Weights of a small model that answers yes/no questions on an image's attributes.
Data: 101725 training examples, 5.0 epochs.
Rows from block 3 of the image encoder, named by matrix and row number. Rows with one number belong to one channel. Each number is 128 + 24 x the weight over its row's rms, rounded and kept within 0 to 255. All counts start at 0. Numbers have three digits each. After the name is the row's rms in percent of the matrix's.
# convs1: grouped (7 groups) 3x3 conv (encoder.blocks.3.convs.1.weight, 112x16x3x3), inputs within the group 6-11, a 3x3 kernel for each
# convs2: expand pointwise conv (encoder.blocks.3.convs.2.weight, 112x112x1x1, transposed), outputs 56-111
convs1.0 098:107093153109140161135133175112118100151116090141130129140111139140114139115121140170156144133142124109127118125142131148131131126119121107086088118103102150129130
convs2.0 070:103124121093117141151180140089126126090143117125132136147135119141118137123105105135123109132131072153181145096072133109150170136167098093169161147144136136135131113141
convs1.1 098:118110129123154122123132130129144102149133131143129123110147165120129146120147142124163169092116158083132130120135111146112140127131122136139129143142137147143161
convs2.1 083:072156092147111152095178148129122129110125165135115195114153130167121150119111109119150130168104106137175129115131130150112110123099133102147102149129145113126151104138
convs1.2 096:104105145144137160135134136093091117126155149179190159116135131120140138113143149144138153099103113082066106118107117132152148142161121114100145128136140167146152
convs2.2 102:108125115089156151126124165115111128135127177123135129118100136098143111134106107093141107140106097129100139120107119093154089154144168076118103140126175141152161101123
convs1.3 101:145125098161144078102088094144176130146124135098100127159164160165120140155134138098137166144119132187172128156164154156099152121109143126155113132131128138107122
convs2.3 097:099155153140089124085141135164134148100084110180103150116148114141132143136140149147171122103118127143167143099135122150117148125097124104165109127160089113103145114133
convs1.4 099:123153131146148135107065067100137115119126140100110108140133108163134134148146114097103098162122121154173151107128113124112131115113119093115111122151152144141132
convs2.4 103:119107131160116162135130062173103156143131085176116139123157101153112086133130139111154089121113114122145136109105175146126130166127144108133148158144100122125127088117
convs1.5 097:149128148116127206150131164122075120114106117114086118130127148120152115111110128147128127134158107138132157118099137110124109119094115114111108133145151128140132
convs2.5 087:130110142159108094114124118116144103135092102098128124138124131137170147120073114164146154096184189161157091150143116138143165110167145158133122139083112124134106133133
convs1.6 114:100079091116142099136146074093110114113112150096100109115098119140122109126119134146134157110100133140178178083089105113112149116120152131134132123143118087077051
convs2.6 131:130159150130126099078114130144135100142105094116107111096124122114124128115092151122141121093124147155138105148146118165115124097136188134099106124101125128114113125119
convs1.7 095:116093126139158165119150118091094089113117144163161152126132123133146115120164154141137131121095101102100135099117079118136138116148121106079103119103131148147153
convs2.7 097:110119140094153153143121145147116140132103160125123139113127099119133113136107118089146102146101096116108118113088150111153097141115193060131105133153161131155159079143
convs1.8 091:120130147139141114121107094120116118146098133139137145173162118169130151158141144126117112138109122139144128163149125161136165143149173151135130150137133160117132
convs2.8 088:123138101125121151131126140118096165049091147150139156144122106151088141137131146115168131164112120138125108069099127164145122147096126094143136112149108109154160118086
convs1.9 105:125115106101089074131102119144141151139105136126102135124153151079106131095117120159186154134115140094080089125139152134112147102094117133146143153120133167160155
convs2.9 121:096128088149111134148087118101096129120098139155107116127124078122120125145137145084147106117115101118127111114123151126154112126115144081116142123149096135140165110153
convs1.10 089:119128118112109101122134106108100134113092136122110136099134116095125143104163148159161133112123147128134134117105139124110161123117122129126116116127141140140152
convs2.10 103:111113098128138126132101102130109110114114096153085105127065082131114116126121114101121090128090096135083081128095155122137104166151118066086147117140126092139140112124
convs1.11 098:147158116136103084127084113098138127115122138099107138137137099146125113139128116083104122161124114174177132122120118126099143145119150076124091096107092112085086
convs2.11 088:119127119134074136139133112150118173099110112151127168136147101151131107141151132132172134161113116149126110115099147170130147164130110103137153143146126114121113100087
convs1.12 100:132123169127133168123132112097085105116114139138126135102108102107114134131165142123105068095108087128115135107119110147129139152156130102085125108114118149166140
convs2.12 102:127098139106139174180104121162095142138159144122127187136123106114148098167151120124147115157097088098138124098069152108163103140117146089143132165132127111151168083116
convs1.13 107:127112109125134104118117109145158123144124131137125142141157140152133145141145128119140148141128131120156118136148139144123152126125124146161130144142133175145159
convs2.13 086:105132106127089142107169140130134128069121139167128157139147129157144168107127103133169129162111106157161164103110097142132113097109114085176119149137105123128157119129
convs1.14 105:126151159120154137144137116084126097102141094116144100073110094101102110110116099071073097120113110092094103073118091110127095118111096098113108107120102108131127
convs2.14 095:151111142082107118161136126122145118114200134090123132143168155184145124112137105148120142149113113110133152146121172139139126136157099140079196149103131108127113123081
convs1.15 092:139101129169095062124119097149164140138170158115142134108153150130123146110122113119165186128128145156130133147163156150142175113133134126128080130127124120115142
convs2.15 102:085144105132106125097092110114093125080072112181091128121123079118099117109140149114159111124089084139130098108119154152117126165114113107124134123167106100128140120118
convs1.16 089:097146158078151150112146119106118117082125157086146156135164139150178151148116112130135128143119090158131110120120099136142128144133122107106133101119151090134162
convs2.16 102:155090127131129156193072117161104141112118144099112149156115115121135094197139111099172134126143122118145089083097144103152135139130145085126113152147134099139140106151
convs1.17 104:089155122105153121100114121064091120085124124082126150113120108135122091117091077129140165106109126108099102131116110128136125146148127072095109100108130107127159
convs2.17 084:130135112124145147121095159163123119078090137127133169160125139100118167162118116103145172148110122115154119112145087112136123110121127105198087122121110085121172114111
convs1.18 099:131146132121119128116093123137158141117147148123094111154180152138126141112076115101083099129112088140158118133118109152132147174180153136154162122177148076121114
convs2.18 117:110089134120116162151112122155119137110150148137102173129145100147121122181138140104161092118127087131141102103100147095125107138112147080153139168136125102132140073165
convs1.19 089:124094082144091066101114156153126134164117075153112111136123119126110124128104158106127120095139131135128148116167141137139140128132102163142157148153098120110102
convs2.19 084:129085127129129152143111092164099116074145113129111173151130082128114075167159161102156120143133107065149134104106143105141099156104114112158134166135125085147165096131
convs1.20 091:142156122115107118137146156197165137162085125137160109142150150128112132140147159087145160130167177153161167121113099144139129128114112149140143158113140130131108
convs2.20 097:106111167114121127145110138130162089104156101115118108125152157180143133077109091183134137088152128120170138148111154157123087133174125111123158160076110121116128108107
convs1.21 094:130100124158102088119113144149114122182114093188135106114084130135111142133126143108162152092132156108130159134168145110145134102090095120110116162129084164132095
convs2.21 105:133073134115137150160108110138112086102161101124113160152140078128098097139139143115145120108106100060116112126103153110135082143136128103138149153132133063118167095140
convs1.22 091:119088132132122150155158130081096097093078127158166169127116139145174162132102099138172168113122120116089116136147138143155142115132103113092115096090136135151182
convs2.22 128:116085118131141142190083119127128107139128118106095114126142112108132130163139164115150098073149122097141122123115132090152088136147174073143130141151123101139157103180
convs1.23 090:107167149117084145125100129102165129112110163128090138122181152134126111134111124110075072160136113147151126134123135134153124137124101121152159131127163094084158
convs2.23 086:112075135102128144172106112175132137114147150094100165148121137146149120177118104103143118105146120140151120107091135110138078131125158104161119152161156115118162074136
convs1.24 094:124124147138062143122118121118146167149082161150123141100151173096124137141115123103129106121151121138132113105118107121153114095111095134126139161102142153104121
convs2.24 105:139078098093146136179133087153109093113164103096097111164127139150130125114132134138142124090139138096104124158095138096135081102154142106089132146129147115141156098154
convs1.25 099:097129143153101128140128134118154157151065143147105126100154182097121148125131127075112075098152133123145145127101116140141113142151112111143141125091134128115141
convs2.25 092:128058130096131137150129093168162120141155107108080119153139145153151148118126095119145121054133135119140126134102128118125087103150148110128148147125134102118143091155
convs1.26 106:081113086135130095135159120104088119112125127125148137096095112120101124147163174127151111116126120110100094155168162127119117116087081096085085091114111113141119
convs2.26 087:119120129147123130170087125162123132109091126137115160132105080135137121192161157121177118098129119125139098107108139159137124171094108115158113127178117093135135125130
convs1.27 105:083090076068097074081066084147104131100135101119117100131108117152137131169141143149135125139115130126130146133146146124141139126141137131128127131150131144144137
convs2.27 107:091190107138135155087173126134127131122134115167124168100135134120128127114111102113136131157111112178162164117142100162107155155090111137165075147135131111147133115118
convs1.28 099:093092095079113115093078110123092112102134107087100096136133134127150120167154150138142123143129129121127125133110133114108118128137131138128129150136133154136135
convs2.28 090:100180116140149150083154122146125120110087123164120153121115152109136131129108104115125133162103122176180153128146096170109159140094126136176079133136131132142143126111
convs1.29 088:125174128121113129111110137133178125118125153124103117150174169137107129118092129086068107123133112139155140128123123159140132154158129145160157136154136092116135
convs2.29 117:114082139112126155174093115172123121128144154126094151119143118134146117178134116132160087099140100120128127125087150085134067133118158080150145167129133127125152057158
convs1.30 110:087070057083087079093077074116086119122130096111105110154155118147137131147158164131127133131136132119122133120120123120109122107111128130148132130149140146138121
convs2.30 096:111198102126141154081143130143118127107121138143131151099127135138127151113098131108118148175115138164159156136141091188099152140091112157174083128135137123134134137108
convs1.31 093:109088130162111108108142142120082127137101095150157134106089101156128109156140131139166121117128128143122126139165163131117147116109095092089128127121105132153123
convs2.31 079:107129120120143118160152159154136088103118099128093160126133098101109093147151157114144099105108091069157113112107124142148090146099175103160100164161137094133159116137
convs1.32 095:127133147137162170144148136111118102114130108102094089156150173132093135142128175173153172163122161151155183157145153159077161137152171112120120105123116111106107
convs2.32 112:126169128163136137115108125116154120146127086135141096107146156128124089116112131165175134122155132121135138121120168164138123151140135125144091155077102166166119125103
convs1.33 087:092103104101128120127130110134148136161144139103093096152155151101137158106136170130157145099103161102106156115132153094124159089116145138140127158139126101089110
convs2.33 082:128123106123160163163124111120110122109136141107102138123134139148076090135112156116156105135138108093127113114096184127136130174123150116126099145097126141163157078130
convs1.34 100:161157159160156135155148138069101073086121096122118089145138141129139128116118131156158150131133167109142167102129127091116137089103131087104097085109117111116106
convs2.34 072:164140128158143152159106113089130160129092101098134125117139141150121084140113177139166114128149144121143148111136178114129138136090146151104149142128089172123130123135
convs1.35 098:131127120141126148160135134103109104095102098088079084139136140107110131131121146158173166110126171118137187141141173094100162097116155110100127091096105081075108
convs2.35 082:139164098140170157115130123116119120122115135125129139112120121138087097131116184109152125149137104106124141120107161145139135117102137149142091164102136186180151111112
convs1.36 111:130127141125118124116113117134153138144159142125124104109096101078092086095090089110078087101092106099118126157145136145142150113117110153159146144152139142129117
convs2.36 081:102142120156117188131120098155101124166131150148127157114149127158139117118136120122146105158133111138179186120129145151144132118102117112152085132103127106158154134118
convs1.37 091:146153100142158104107109106135131118106100157116145139114138168086085141108092093113132167091106158098100091131152161083101145104119107115132122082101152079141144
convs2.37 089:134128113112155176098156100149110129147145141123095131099157122114119100127127147114132119114145135116125131095126152145107133143110172151139119151113136100137105086112
convs1.38 109:129114092112091107104087108120154114126133108122100082094098103104124132119133139073089095068083094100122123093113097097100111132128145121122101118116104104069085
convs2.38 077:150132099168119131137110086131134146118111146121109098126102129143119092171154150121135113122143139101107112141128170101157160141106131139126166129146065140141157135139
convs1.39 108:098087129101107130100137137167178130143141125137114154134105106103120121108112114087095079117108113126127109115132126152147124122105126164174129142140120143127150
convs2.39 107:158117133175099122128107092134111176129092118158146116146125127154152125168096113143145112157156153135107184130145156122152158154092094128143132150138099118142136134099
convs1.40 103:105119117120125109081087090103097067092108067091065092101096095122124107139126141135100107132112072159136146094096102119156099148118135117104085112107082115082119
convs2.40 094:140126100139110111124115140138117148102074169163150120167142118129099155172156130131173132120120129128125103129166130125155187090124143115156123122148054154137152129123
convs1.41 101:117096088133092120146149155117130136152167139109106073090125145082131119068082065102125127094139137100110117106116125085152116076090084118122119146169121115100074
convs2.41 087:114122102150128138111167101139085129131114157109139168155104109107120099137104103125159130171123094123107137090081140122141143133121110086125105140166159108169156095130
convs1.42 102:097099101109096112111108113126145132153154143137129111140150132133149096089091095149154149116123105107119091139154139130141111116115083135117114151152127139111112
convs2.42 091:140129111138138144153134109179104137138117118104090158115102130130148104194123099149135083160114131108095139146104134118150142166088161067132114160153154127166155108107
convs1.43 093:147158161136135163142132137107087081089107091106106090127130095148134145147154167159139131147131155149142162136122098122130134125128131116094094091115088116111115
convs2.43 089:125138145188135141146082102095144139135110095128133104124152126144148103148123146150184128121139155116147154120134169131135114160113126138164130120104082145153134126106
convs1.44 106:103114117108115121098087090142134118131081097141121120117085096133118087145122112130095115141124103150124118148125110148155094164151108151132119137109095146134115
convs2.44 119:139146085138116119123102092126110138126094117150090126130121090134126093173132143107155120132115118127106112146129166139126169157111140132097128100147083102147127104100
convs1.45 118:133121130111106130111104121103100057086088049099079062105108113114134146126142152113137124103111138127134155099100089084092123135104138092089060072079055098063075
convs2.45 070:139124105130153129140134130137140153118108186153149079172118132136103135154154117131162120128142155085122134133148146095164141108118162126132141126160070174145153125121
convs1.46 115:077087093082077061076058047145141132131126108140131144101094146095153124115123152132109138101127117122121130144138160128140150147136154148154124136133114156132135
convs2.46 086:190148103149128128127153099167143128154092104123113147155126120103154087175140131122138156162158139143112143140138144151137193155113137176125093123162128124160104145096
convs1.47 089:118092106109125138142180145130129096154092123141102083093156151082130149095110128113127126117123140119105121118139138117137134102102113137123104165102125136106090
convs2.47 083:140122121122129159124188158132117119120117117090095176133114139131123117165109112115120125165106110101141149103073127135126130164133134115110141163135195078129142091120
convs1.48 111:160154123164126158141135131170113111124136113121109153118096130094097120106107144143106096159130131151129143142134128139141110145138160171168165150128155147120140
convs2.48 104:109140098135127163125133135151091152113114179147160144121130113140124156144108137102166134141126099148151144097130123134140122108119136107183130127145107124123169116110
convs1.49 094:132122124147096152137112120130154108129119104114140119159131060162155072139157105127113144118094150129116142183152073173142078140127111133148144136123120102101089
convs2.49 107:080148136137127144142099109156120125104100087153091143113110102132124073145155158119146114103118092148150104103118158145115093210104140118134121157162118131126122123130
convs1.50 108:129118128141115131133130132094077079075097112091080119104077075071106075073084075142115121137117131140140146128111112135112108110087106150148136168142164149137156
convs2.50 078:110179130168149139108152128154101121160078113152128115086096147087136157128084109123131121144111109162144135114150092135103116120142139109134114129121144153096132119130
convs1.51 101:095113105163093119164112107126132148080110099092092093162183162129170165118120133111104116141098120163116120154169166116148164102096122127143131118122127115116135
convs2.51 075:126164120122142159139148139175089109144122122149117163098150151132150094156144127126125133168088094143140162091095132151121103157108153096129122173138166101139133096109
convs1.52 095:142147094150161089112139111116121161110064170133121152120158135102130148133112094140168087152164093131125098135150138134119132127141115127098136137069138139129133
convs2.52 130:104118130098155149141136134111132109143139121107113116107139129106103123084133175107152112083161120097118124149125130100123105129121190136143154129131137164104118115168
convs1.53 097:114111112163134120179164123118149124136112153110096138138146083101144120082118116101082119139112117170153132153156121118124145089099136167176159118125168124125145
convs2.53 115:081131168123140185107167144153126126140108147149108142095154128099089129135133150104136103113109082122139115097118161111109097124109196120161100129144144137111119095148
convs1.54 089:147135078172165094137136103121136155119086166117132155128133116091114147144146110130130086174144090151129082108138145086105156127143127105129137091093150103133141
convs2.54 099:106110126123144159115135111114103132168130140116113140105143121145087087110161183093149110113161116100095127134123163096119104161103173125154169116152140179117118130167
convs1.55 108:106098092117123098126072107162143146126151114118136138149126152119101123120132149132138104124137136118125138137130137128102120130136143148135149148119149155155149
convs2.55 089:155095113122114104171101159097139084157157138077113086168144141161166129107109096154118155126149152133136134163119134128171130117170112146119130121088148111167141112102
convs1.56 089:131129123172105160141149158093146116119139135103127125102139103136149091141142139119115133131088184150147153122125082146140099123108096123138157086124143094088125
convs2.56 083:116135134141096151136139119144101110086106140154109173129102113125120116171159156119147131135084124131197122065103134143137129164102131108173130164159118102140177121112
convs1.57 092:107139156134115144144120111090116080120124132106160171123096052140147098109169158109104151128076140156110133144102089144144117126142150124158147106136186113094150
convs2.57 112:099111151155170138159125123143136110144101068135101117130134110073135104159110153126151100086097105119136104107106147118136073143138162121123130139153126140102139100171
convs1.58 097:122137138126136165129149150158158127145135131146156136126150125129107128133131131145157179127138183123137161158161148153115125129117117120131111140122099109107088
convs2.58 098:100134164174125146132120120115138135107131086171107117114146121152091087125139143129172110134114140125191157084137157147114128161103135128145126131093081119121125117112
convs1.59 092:124130151138114171137144145149151130127130103120125088170162154167131143159146128131136177133121199148142176170155132161106110126116100132122123129106073118103117
convs2.59 084:101147152140128145141111122125130118078126110167106133103129118136101078150160154131169132131115129119221140091116153161129137176109128129143133155102094103139150123104
convs1.60 105:095107120130147117136130122067127076122081132086135163142113086107113151078147198111093138121122124121139115145133129123121160090132157139151125125123162105077114
convs2.60 096:121121133143140188122119087161119114158156104141086128099151148076131079129132152140124087102142109106107159133129183110127087155099157126123144121066138136132140109128
convs1.61 090:163129113140141142136109131144152137164156150162179136155182153153090160161159149156105131126107135125111116120157199148062152139142173145128124143082128120132114
convs2.61 080:086140156135137132126129132099158096148144078127124110108143151107149086104107110182151142108169160123168122125145165130134137138151136138133126164079107144136084119108
convs1.62 103:111135128147103177149156129174156117153120099119112102184123113170155100146127095095126128110110150120106130172117075146112069130089075130134135148137098118105104
convs2.62 097:109163120124107131125108112169095127088118098165104160102120087145131070130149147090154129134091096136171120129131154157111109175094112130126115160148126099142134122094
convs1.63 096:100104095102116110098080101150126136100152120114136125162152165131108138144139152110131111107127130100117133151136150146095134160153155169136136157119153155161159
convs2.63 078:155098115129099100156089142108151082137132122101119080154113150123175121123118084182134176119166156148124117145120140133172150115183106144145115149100109128173141129090
convs1.64 109:166187182099105126088130127099119120107145120071099112143115146151115112183179143110130130145107118171187136122114111135157150129130125123120122161114112154143105
convs2.64 140:125134136107137112098126169130089091128107154115134128125123091074122141126110173105133137125108127137124104141147111152135128105152147116112101072114138091109130124108
convs1.65 100:116137119119151116082132118123171159134112156099074092127117112155159087145129102117108115138163114141112111134119126129102118157128138133136131155148093156102104
convs2.65 111:123123164147096115132157082126099109109079106166104140111107130092132124129106156110112105124140161149120107147182131144069125131140130148078158152140100118084084120135
convs1.66 094:152170168131146126082082103133150142130070101133103114140147146162143119123121112139132144136138122121108109108096096149127124165169146132141149135127147113102127
convs2.66 113:093110137141125154109119119114068128107130103175113157115110117092103108095115156059154101138085100142151102138141147124100135152120121131101155135137133108114104099132
convs1.67 101:109147119154140115134128113122164118144136085109117104152094145170130092162134104145113110160126074181134086128128154112104151116118164154113134165110087167125088
convs2.67 112:126117165157106121116157104131129064138101090150123120145094129093146145122130127124125126103151126158123119165172150124092102131161096148087149120170127086067110112133
convs1.68 111:091110117066128105097093094137157142139122148114096118120109102152149087148146101082084102141149097146154123149130133143105112126111123111116116163129107146112097
convs2.68 095:151110140152103136123159117134137160095111104155136119128112135165143097156177115158094168113155150128122149098137137152098142132131101151114138153167084141104107146113
convs1.69 099:104157113131153136096132109141177146124102136083064109128116141147168105117102115143125101151170114118100131112099122116105122137134149164142131149141115131079131
convs2.69 105:101135138155099128132152088151097110115082096179102143119100135079131142092097164096129089123121123170135127157154133133091130149132115136075155145132130094107094106139
convs1.70 097:098109070127137125136162136128100126128148151125146115112097102115118108155145142110071103127104113172157120146153148122108107117074082115099120154116094159127111
convs2.70 127:098130144148085126115159093123128090110121092156106129061129091156146169111104138101112094133145122170140142144179117146065127113117130140108144139133111100093088129156
convs1.71 107:121105127142110077148107108149097110171112138169183159108131113148131105104085089135135138151101114168104122123166167126142150095120131110129123144104130145112135
convs2.71 133:143108084130116132136131116116105119140123104147096081120027124098145099120128114107115090115128082170099101134110152091116125151144106113101133155154140151131145122155
convs1.72 096:106104085113138133127157143115111148117156169099134114118118114120141108136161142109101098112143116139155130162154156144122098148090092128112105134135100141138116
convs2.72 117:093130153181100128107157093129125084118101103148118124053147091133143159098079131120128097126150124165151124127182121136070117122122143118108148124128124101090093113145
convs1.73 103:090127126097129124111136130110081109085118129108077129115127115124115103120145111099109118133140084126126108120105102132102104122117117120142135136120101123120099
convs2.73 101:157136112125133129128144129142161134118120133151142114119154167176111115147187089181135141120136118102121144077124152146131185118161138138104120150123097116145130125103
convs1.74 107:167155169142112155112145145143152131132193103136125125125145163126114197103147188120138194125124209136116173097113105136152123126128128111132168125142190129139174
convs2.74 128:102116089098143136123117149099111105116150163113150137154120160112109141105096114105124147137076118126113111134107128113161110119172131090125118115140164090119174121121
convs1.75 097:124159129117141126078125118127174156140099124102071094143125132160160100134130110118126122139161127123110106131092118140099119154144144147145119158145112130100100
convs2.75 115:104114148164096132126139095122097106113092110175113144114115134080126126111103163104139102128122134149136118157176138138085113128137123131093175135146116102080099097133
convs1.76 099:115114120113135144110141151092094167095141186128150124128125134110129129132129140111106130088120156130153131166149132157114078138098094112113133129130133139127133
convs2.76 124:098126152148107121119132103137119076109101114168118142061145099108162174112083128115149080113133103168167116125176111130079118109115150106107148146131111105101098116159
convs1.77 106:082077079144148105142139151127074124108116141141180140134139124129124125138111122139129125118109135146157114153177146136128116113095084141136112138128119148138121
convs2.77 110:128119101146105154166156083132117121102146073148115129121150078167150120100151109111108092145145090133125190108112137117122117137119099110120154140141116128151126148132
convs1.78 101:095106131132143136119124122127091123094109148126169162115121164110115163106125151129124160091106165127142164157152143148143107121100083111123156105119167134142168
convs2.78 126:107093122150067121143135100104100101103109126148142125107137098115148172117078140092155102131139086166136101110133126086115113105135122116126163139152106103106121112164
convs1.79 114:156107104156129089135109129132115159143090160170150147090098097111147116123137115125112099120123111135115092099132155123142150113125136137114098135133094124106082
convs2.79 132:187134083148082105136113112168138108121100139115101105108063124130143142155108126121110107113131152162113101141127096114124172124142147161094101124108118111165132123153
convs1.80 099:087119102079134130087143128120129092098132093107124106168148158152153157179138154141120132154127123120097106180131145171106137204146171117124115124150123108122122
convs2.80 098:156110088120108133162138141174145112172154125109118143154093143122190126148092100141101142127126119158120140136106115107156128147159116149128109165102143140176158114122
convs1.81 093:174169143150130113122091112139101104159153109159153107103114116087097135100127142145120116095085119138137133087128126101126134082123152135092124174167127177160126
convs2.81 096:119123174171093109099122144073139133105087139132192126114168108152128136109119136134141161108170159141154132138134132114128151122137117133149161104161107115085129137120
convs1.82 107:096099093127158127147150144111128148129129122132141108120098051081089053109094079097092075090092057108073084161132102130112115137104115082113146129124124113121110
convs2.82 056:146133115078097104117114185127139137057125168170103180167129169128135152103137118138149147166097103151158103100107118156157151092112145124153094168142132144165148119133
convs1.83 099:163148154125117115109113086151110076154111080160129109066132154097133157098109133124160157108124150156128156097123147092157179100124147166137085145137083170155140
convs2.83 103:132108165159121121134138127106133106125113126107153084095128136118117119115110132149114129080170189122146128153137145109091118109154134135124152112136106122070128108142
convs1.84 094:174155153127116127148095125139106104177144065135138085100142143089123157106142145123161147077124133126119142080115142095135167140157139160122111174154069156152122
convs2.84 119:128107161161057103118131132088137144094085127138168113111132116164152142136104124131141148130148162152150119139148120115105139101146111134125171135163102101093130120125
convs1.85 103:122113135140108150142184173104113134094129147113107132117088111114093086100092083116096090137099089100111102111135131125131123112094112113111130077121148109111122
convs2.85 077:125107108130133135171136127156149166061101169126132164184126115133123120172175143164135127122137113070137085083089159134172102146112139114152107117157100141154175119144
convs1.86 110:083105120093135162113128167077125085076154116072142129167128131146116120155099125128102145125099105112099112193133152152098095162114105091115114095152136087140127
convs2.86 094:131143098146142155149121169167112114102131128160102132130065144114106097140122118092144112141070070142142096093136146122122121142119137120105044144091099120139144134142
convs1.87 095:114115124133128146154142175127113138135166111129132098118126084130103095142119116113125103101097107118126125158134107129117111139120126148144156181163119141151126
convs2.87 074:119139107102112121095141190099153184088111161188133140160135117138109136125134129096156139165105121166145149078126120144142166106103128136115113090151078137145161130126
convs1.88 101:170149125139112136123149129139113107137135111154090089091102103090073123112153144137140118099087108139106130062114088096115126100160169145117097125150126146097111
convs2.88 112:111105163172121135152146102092164143121119086121142098113130128174151099145141122151124122103199156113138174129124156095121121170128106143144167131142068161109138131128
convs1.89 107:106124092082115112110097101139135116136180114141151102144133140122130132138141163142134135097132129127148165157129151180127159150175174140141107143180108162154110
convs2.89 103:137117136111077096114130128125148154112103183110156124154122111127182170139070125136143164121137120156148074175144100129142132069158106162102144141112138106125134165109
convs1.90 108:094124100130133097137117109126110135133130105111152136119127095110115077117071089104118121091090111126117121139112123107104104104106088123129147142136119116148127
convs2.90 093:139155106100098079126117178164150134078111166137138159174132140127123146156151132141162145132115133127130092115137115183141136110123144132126089144161140122141146133136
convs1.91 100:141146120104146130136137149122135168134104174097100147132104127129094130144155160151118145129074114111124131123084100151092075148138142108139167160112143102103129
convs2.91 110:129114126173110114104115138044117138136089100125154096133105141133154138097107088081132114156157134175119111117128140104139099145152098121124140146180127140105150144135
convs1.92 102:147133121145150102106109130088102160095079164080099183162135113146140090148119099162115123139132098138146083152180138145159106143128071107117182110093170084137167
convs2.92 130:149130090106113085149099139122106110116126142116131122169081137123118158109096122103142125127110136150117061144127101117123122140173110102079129123154154109095148142138
convs1.93 096:129117123109133138168120152103144177155117143134103101131134116132153122149162133148144121104169116125152130101118128108151128121190158115145174158118149149100101
convs2.93 090:139119101133096084146087150076134114103123152119160112176112113178114153098093105111125137168129149132137153119126107103146125124181093124139144145108101141130157154127
convs1.94 102:134136102133136103115094106133113132168136125172150128062086122079092106102110108089109141105084118117108131082080084075109102073141120128110143144133127170146140
convs2.94 076:126126153115101094117129136104173168096129181120169138155181117177137126127149158128155161122136154105175098150157140139123148107126121134159135104147115128117104142092
convs1.95 115:082118112110143123106099136123116127130127130111142134156145115138111079118074073140131106132109105150121108177152164141116124126113082130114152131136123128162133
convs2.95 092:117151108098151110121125166186136138123140129145109123131105161135115146116131122157128135120089101134127084104140115156106124119142163144094078151154149129112131135146
convs1.96 102:120136150154070134190172165116146142067159125084104125143119098143100077141124116157111093156106103149161160117148126135153142113129128166122116151109100139131135
convs2.96 102:130142125135124150098126081150087156158130097149084141102163099134136115130138136116128109153117115103100127148151162148104150156093140122119133108125137101132092096101
convs1.97 090:108104099152166163132146147148172142122137116133144121096096103103117136118171171094094096109109131133153152104103111130101121105097106100099089108124123141170160
convs2.97 099:113138134141126146098093127157113098123113106134092150117148106122068105116116203125142098127092118126158111147152171169135115135113153109115125100096093109124143094136
convs1.98 102:137159171136120150173162162115126156130138118116121136141112095139124091147138118139090105148091098128118096080113116096106123109111107143117107146110098142152114
convs2.98 086:144124109118103107125118109118097134111147129132124103167156072169120123153151165113151147125112139106139112132152156111149155134090126168130158142124109120135115116088
convs1.99 082:098072134160122147136157168141141117088158105125137125112142130096142159074111124116154148104135153076109108148120165142097137133137138099138148089125155071106121
convs2.99 082:137130097143145173135160105150097129136117090115096168173127136164085124172090114114127114153084123117138106099107154124127128158108122080124133128111131100107161086106
convs1.100 101:127105110148125126147154159131164142123119115124141126103077105139103086146154126107091103135090119131151153111129116128129121102110132131093085148095102155172131
convs2.100 117:135156122104129151126104097140097099160166096125069115113142117127111110109156142123121115127085119131127117125143156167124133144129146120096114114089128086131111096104
convs1.101 097:077090103090098091102108096129142135125127134147155112126156135137149123116133113133131127124126111088094071127118135143126142123144151139140124127134113102111091
convs2.101 081:151138106123121140170098102077112122057137114146115128120129096128093080115134165124143110147123111110129138108089144134141102206084111126099154098101081139161165128123
convs1.102 089:102105093105163139136171102148163128133165096113131122091125132092149157095137150085120155095130147085136135115123130143120161118140143086129124092123140070124148
convs2.102 080:157143078142157146114122101127102125104106109149101160151131152173078123158106126119147115173104120135123133112142149121134132157101120146129137120115107130099136098110
convs1.103 097:111102111122134118162134113119134144107117142083110134134141085123135123096111115118111059110086097100077120103114129136133123163159133133136099120115106101070130
convs2.103 093:109111095100148158133114118111094138149164127159131147123175099141124114136142124136141107171114101112142145092121148102149105142111114095182166147141146106140179123125
convs1.104 110:119140158151150139158136121136132165125137157096110162151142119150150083126099107142114083140107095125086096096094068105089081103113102145123123153135107137097108
convs2.104 099:155124108119103120165084105108065134146143154126117162141157069149131114147112121089143122165125111119100131123120149144130138151101107115121145119122147082151147089105
convs1.105 103:144082118140115126142138109098133160099107137108107147114121145131086114132132103111101133137081118143126107123114114147142132144153138136101151149066111151127093
convs2.105 095:132111111083130159175097099158100123141178125138087134132118106115115112109164112120147109147088094095118119112119147141133113133145129105089129130107125079136133104110
convs1.106 111:124140177160098150183185146142168126119146118112102134112092136127114121145141146119104122141108103146144143114142078127138090128129092128103121140115120158163143
convs2.106 120:149159112105107115109104100132119145131141120135108109131152093140102106122146157100142126138099124117100119133152163167133174115108135130079134092098105115137098128089
convs1.107 096:115096143157111166189163192141147182129116127138120138144134096163132101136157107148123118126121119120146129097133148126122133122140140154140108141133130139159125
convs2.107 095:106156130124129120126102134124111108124139112124108141134165095129102116137139164135145141156101117087137082101142143155133105179140122114129136084102123053103120096086
convs1.108 105:119136135101117145095140150129113135128169100116132122133141146136164125093111116149114116158144101135129080131131099126117142140150154090082109114152100085109097
convs2.108 115:162120108149083128130123074159121164103109128172137133152073091128150116164143144128156122119131106157151131096110133109143180130108135147128136138131100135153146137130
convs1.109 103:080098105118114092118135085145121115133144121168155121147137131132103114114128111178155172144127127142149139139161162144142163111120136149147139123105115120118131
convs2.109 090:106141152176108139140098113115147134098109093139111130115147122155100113107119159150189119107129131122158146117105176152116105194121141124115130111085076151131145115108
convs1.110 089:145104135165172154178155109121135130084138132111120144099135143097130161096145155096131132098110150073117137121118105129105117116103099112124138112127148096132157
convs2.110 101:153122095149119155120091106122101142105113127146105135143122117155083091139108145100156101154104130125132110087122176138149126161114154100107137124106108114122157101103